{
  "arch": "swin",
  "head_dim": 48,
  "bias": "none",
  "inner_norm": false,
  "drop_path": 0.1,
  "num_labels": 31,
  "optimizer": "normuon",
  "adamw_lr_other_params": 0.00077,
  "epochs": 3.9
}
Rows from block 6 of a small multi-label image tagger, named by matrix and row number. Rows with one number belong to one neuron. Each number is 128 + 24 x the weight over its row's rms, rounded and kept within 0 to 255. All counts start at 0. Numbers have three digits each. After the name is the row's rms in percent of the matrix's.
Before each neuron's rows are labels from the 100 images, of 14976, where the neuron reaches its highest value: "lies over" is the class under the peak; "strongest on" is what is common among them. Only what is clearly more common there than usual is listed. The data: analogue clock faces. In brackets: how many of the 100.
# fc1: MLP up (model.blocks.6.mlp.fc1.weight, 640x160), inputs 0-79
# fc2: MLP down (model.blocks.6.mlp.fc2.weight, 160x640, transposed), outputs 0-79

lies over: hour hand (31)
strongest on: hour 10 (30)
fc1.146 098:131121121140129166149133151119113117149160111151148098089159133120156149120109119105186132142092147135089143120130105140126089145073131130166149159177111156136154118098084097097080130121135156153146120117102116146127121135155117130110154092
fc2.146 097:133151156114117122116111120154130140096086120111117113144114145139114152163129137146102123104108142128145132126164104096165111106114151116114107125070131083113140116188110149199109138139158137109141131101139121112125141163147153117136075123

lies over: hour hand (43)
strongest on: hour 4 (27)
fc1.514 098:075143130097095138144175096127142126152109131122119111108117106104108130197131142149110121137131134098093133136123110118079147147116123102094145128155107158106133157141107128154136119138171131155114181106151157103115159143126143126114110164
fc2.514 092:128117101176163112093121169149127103163102102116147143145118149111096141136099123132100081132134106114124113122105117133148103129143113129089143115154139153120113144124141124136117151132112139127091155156129106147116097120112159125149156139

lies over: backdrop (98)
strongest on: dark face (74)
fc1.217 095:084131122098130131151096115087135095109152142098135156133158093191136159157134102160143073126123142156092133081124127136159130141135125129117106118158150155145103134146097118164138147133155134106105147100141131094127131088140137114099153134
fc2.217 111:160165101125101134114123106104065116131131164161121172108144121145130109070146123124132139136140087132150103147103107124130149117152081137106138131129158117193100126139141128124142105134110166144142103141127113078112115120122109098116139122

lies over: backdrop (89)
strongest on: four ticks (61)
fc1.461 116:105168126127122134123131135132099116126128154127123129144149101137137123121160132149138161165085102133105124106088122147150114097131117123096132091151159147130118136215132130134146142150137141164137104143156084128111173117155143138118158135
fc2.461 133:132125070134110163134118134113120117110138130180140153146143128204145148153132116117158166205106128142124124116154143138147138085167091108097148129141153118128098110195163134165128135105127130129151141144160100113089142149097138106139097128

lies over: minute hand (25); hour hand (25)
strongest on: hour 4 (32)
fc1.252 095:150126087131106147134154097107096125102173132130120100140056142127068154111104115114081115138128097097087127144126139128135110135120134117153142147154136153159135152147103099098117082172176152122151118090087107112126121137116107145136137143
fc2.252 118:115137108115122131114142103143098132148155156106108153112112139136123097152105148156151108111125153089123123110086099131157109150103132114114117177129139122137149113116117145123161146065147108102114113144146128108143100134149116053157144132

lies over: face (100)
strongest on: numerals (57)
fc1.262 102:099148116153169098104171135109143141097153138151124117149166138143166115186109092108134139106115115087115131100129160122130105111120121131099096147149131141145170128112093172134123168110132147132136142100095153108180124148109159113116151155
fc2.262 091:109110107122126124131090124159103153139154126165173173104151087142118115185124148128139152120144124104108123121142159124133123144147137169122168111128124103110096132129135121098129111184090143171132128116136115139136152118124142132113097131

lies over: hour hand (37)
strongest on: dark face (68); hour 12 (28)
fc1.49 097:111158154134117117165144102098158111134135177147122112090126178133126133158154162129118079105111148138112103188122140139118128123114092133109119119139154104146103170115124147097160131128132121081144124125128186085121122104092136125120120162
fc2.49 096:070138105096115134100142149103102119144113109134129115113139172143095170121110194137118137122126131122107175151117115133140093119151114085115127130156124098102153130146071128090105124114140149137127101137159132127146109131129113108144115172

lies over: minute hand (26)
strongest on: minute hand past 4 (40); minutes: 20 to 24 (40); minute hand past 3 (33); minutes: 15 to 19 (33)
fc1.244 100:096172130102108152100145126127136128103184169081128119112106153130134155129122100096089114091169110138054108143107104099142139122117180136142127149118134130129110126121114114146135101145120122198109099109137121131103161144100103131170145145
fc2.244 093:120131092117120125100130152112107112139126151106079158114136113179098100129108106153115080135093166159146100118120138118078095153154154090146151149142130098126092090096119130161103165131108136178116126102097134107084112158120143129137141119

lies over: face (91)
strongest on: minute hand past 11 (35); minutes: 55 to 59 (35); minute hand past 12 (29); minutes: 0 to 4 (29)
fc1.395 101:112132086135114109126197096139120098116119145137126126155113142123124133081116166131132118124150144103121141136125142174172103138112172131085102122109110081131165093134059125127088137137166118159177118172118124103146091095125145156104111092
fc2.395 091:195148160134140180114116128107136105104085149094117158072100181118121112096132147127130141136104137185152160092106077112095116115168100136108114132128131131098115078137112140129120125095125129135119104111125114134117117130169122122135088129

lies over: backdrop (93)
strongest on: four ticks (76)
fc1.102 100:160121111094096131131119131129108139156121095091116128107112105161131133130149104152167137190107121152134145146108139149116091094124081136080123131154149160141130105215173112142134123124115127139136121162136130137112115131160119124132149115
fc2.102 099:137156110080110110137132149126151098104154127135136129150163152171139127132144138125122150160071148099092118151132103119162181069143135103117150124155108120148131126168116122117186146134116127172133135165174101116101157152120156124122119108

lies over: backdrop (85)
strongest on: four ticks (59)
fc1.507 105:131130102119100168112109128144100125118092131116129144153140141153143133142141117137141122202106112121110108094111100122154101059152089103112140114137166156128130142156115135161140133107137113140150124116151114103104166119143137126139146092
fc2.507 100:154149123138136113147118124116096123146093130183122169097147150170107139133135110092160177160109126109124141141148158110179143112156116121133140138102141111131104116168151131167139171140110121146105110140150126080135155134141136097130077131

lies over: hour hand (42)
strongest on: dark face (60); hour 4 (35)
fc1.387 100:116139121114079111119091135140106114128149154136112128135128115173179113146115108147118145114149118134107106110092078147176160114136153138152152128154134124120140096107107122124071129157160160139108158122143105159106094106120107147182117085
fc2.387 083:132137173120137127149164125150131135106157122113125130135134120160153141118100116136143079106115121112099129110139127152111106119134090161098154171102126126146103140077139124128137152120172107198143103140086137114156141126116156111183115098

lies over: hour hand (38)
strongest on: hour 2 (35)
fc1.237 105:132119174097116132171129096127151135146165121124082086125101096127093138125160141160143143133060166111120127127094146137122123148076088132087133104107139143117153114124082134139150127147144119106117129157169113114095171112122142130118134125
fc2.237 096:118136078151124134119165112149104121119110133116134099122165163094129092094158123122102168129160105104138134156177117125142128148154116101121182138179117145096118159149099149112106161154135181084092121108136101160122083141125121109159133164

lies over: case (25)
strongest on: four ticks (86)
fc1.100 085:136172086105098109107113144117093152155122115129100136125111101142142148118135118141172116150085151116130088157050138108125105085127097106124129106124133152135146122201145124204133142089086115171133105113153131170100153155155136131141161143
fc2.100 079:140139115097154113138123148092129118107116116124123140114155162173166157132104096100121127173083145101107137137192160136168162096161111105099129144143147138100135115150133108101152162156126123132179149117130107143093138127105157134123078129

lies over: face (99)
strongest on: minute hand past 11 (29); minutes: 55 to 59 (29)
fc1.70 098:144127153094160128145134107126142163123109138112157129161139123080165135140076105115149163126136099192127137111118138107142130090122114107141096131093142150115149111136113122093181134138085115150132103144110106124130085176113094140145126166
fc2.70 074:138099135133111124124138154098111066123136142088125155079158072127107133124152133137127101105140156169107141103119121116161094103133083143066107137113115116151137118137134109129099115082120126113179134149129121156153117083121135156109114095

lies over: case (28)
strongest on: square case (68); dark face (65)
fc1.83 097:135151157106118161118164164160147086128093112127121078115139148132137135100119107119150193134063152122088124116108168142100106077131114119144125134132144166083139159108113148082148126154121108115109128123170152120107108139111115134134137143
fc2.83 119:152119134146132102153102112153083121103140120162119165135183113135133130103148156118137126082094139136148139147138169117141107113140121083178123106127103113120103109112123137093147146106170122102137159097122144142111124147136106123157123095

lies over: backdrop (92)
strongest on: dark face (71); four ticks (50)
fc1.601 093:124128114107154153109089125118137117132120129162100124111142123121181141093121117138127133155119119149116134128139134147096089095146068111127090141200150115136120133140118153141149133127132129152095106133152142083140130114138112165109165116
fc2.601 086:129142151156091107138137136103129164115153119104135142118159157138135113110142146132165129133103087117123145150122138128188156082137122092119151111095088093139141167130128112147145134080094142121119116104143116102126147105151139107095091110

lies over: case (39)
strongest on: ticks (55)
fc1.588 097:128127130098112154142120189123130124138136106118118129173085112145101145135142116153122116162147139142124069097130073113184152123124154142103111113113114086121170118168125110124126150120189129124129081097089082104103124113137159117155140139
fc2.588 115:110157107116127150128137170142121114140193135111122134106149086128137097151133115093126159145102086147128131118107178143144129100124117129127149080085079082124137161135136107122128124145113088100160092084122115158106147129121135105164165103

lies over: case (29)
strongest on: dots (60)
fc1.527 095:153162090186163124084090110119107106117104121160146177077141103110133119096172151123134170132119111129043110151128122115119133132101106096121081123166158140143121115128149154134142111109083091137121124096139146112102154145128191107105126145
fc2.527 105:131163159122104173100128137116102173120123136116133117137119135142148135127079138115153120130134125112165139107161172122143113081123128113102128126124096108117086123131113137101175182102152142163133133132111117115113149135148128150099078094

lies over: backdrop (87)
strongest on: dark face (78)
fc1.339 098:118123097175116127110096112168156170128142156141104126102137102169112140119166097150104171161153130160099179091113078110148125134102138141122146164151140121136116101154145108168090108111131134104145100158095079121120120134103140121180168153
fc2.339 092:121150145140133145094159085107131079106133141152177132127091144107114092139136141122147159116121099134128097148064152136136113102131150107120170142137146156146157171163108125138152099150126156114116156158164114093163121119101152127116174153

lies over: case (30)
strongest on: four ticks (66)
fc1.410 104:151134115118136153129135154155084096144172100123134131150059108141128095091140129159122149140139147175146120119117135142120120159168129089122115110133156148116114127127145109158128111171154142080108135134097115128125144096092134097099142148
fc2.410 113:126163128167161124164116127132094106162146166105177143126103102137081095148170135159139130139114120136148105137076105133139081143158113136112123120087143110088125161109119117143099122142141099120167119132133111154164160084104085073122171145

lies over: backdrop (82)
strongest on: four ticks (56)
fc1.67 094:104127113119109137134157138140100142079106136105155131124146142173100112140142108138171158176104136157080142130111108158140115121141115145115160086130157136146099120155112098130165151142147125118131087097112151099101169159175132117153126105
fc2.67 084:148114144148098132128104124164130090147122140188157164129123104138132126165130118114128135164112132130140117095163121091146147086170080137099151164119135128127126105150167141130124132099113127162128144116150077091108117159134133112145136117

lies over: case (34)
strongest on: square case (68)
fc1.78 090:132113105111101134099142115151132168126108155130123100157126108147150110121124130129174152162077129158114157116131175098153129146180112115121159099133164146143081125172071160137123163097136133141169113123100113104034145150145182100108117123
fc2.78 085:129136113155122067167118120117121088139158133104176139125157116122123174176107121131103113163125153118115101119125137171137119075099135137095159136139114156130148114150169130137136165150097089130140115127148158091167130108116106170143079098

lies over: hour hand (30)
strongest on: hour 2 (40)
fc1.218 098:130137172101146109082136089132172096145149147177151110129115165085129094114121171097137168107130127130136144131133163167147144152134139128063160127162088149134106140151077179096125130144140147148144110146119153112119131076109117138106142179
fc2.218 089:122122090132156142155175127113142093082142107107092128108128124153128117083158101122131160153107149132130121150134103125131081107162108126142103118113144107130149107167130139115139135121108090127110123094177128138117113148132128106162103084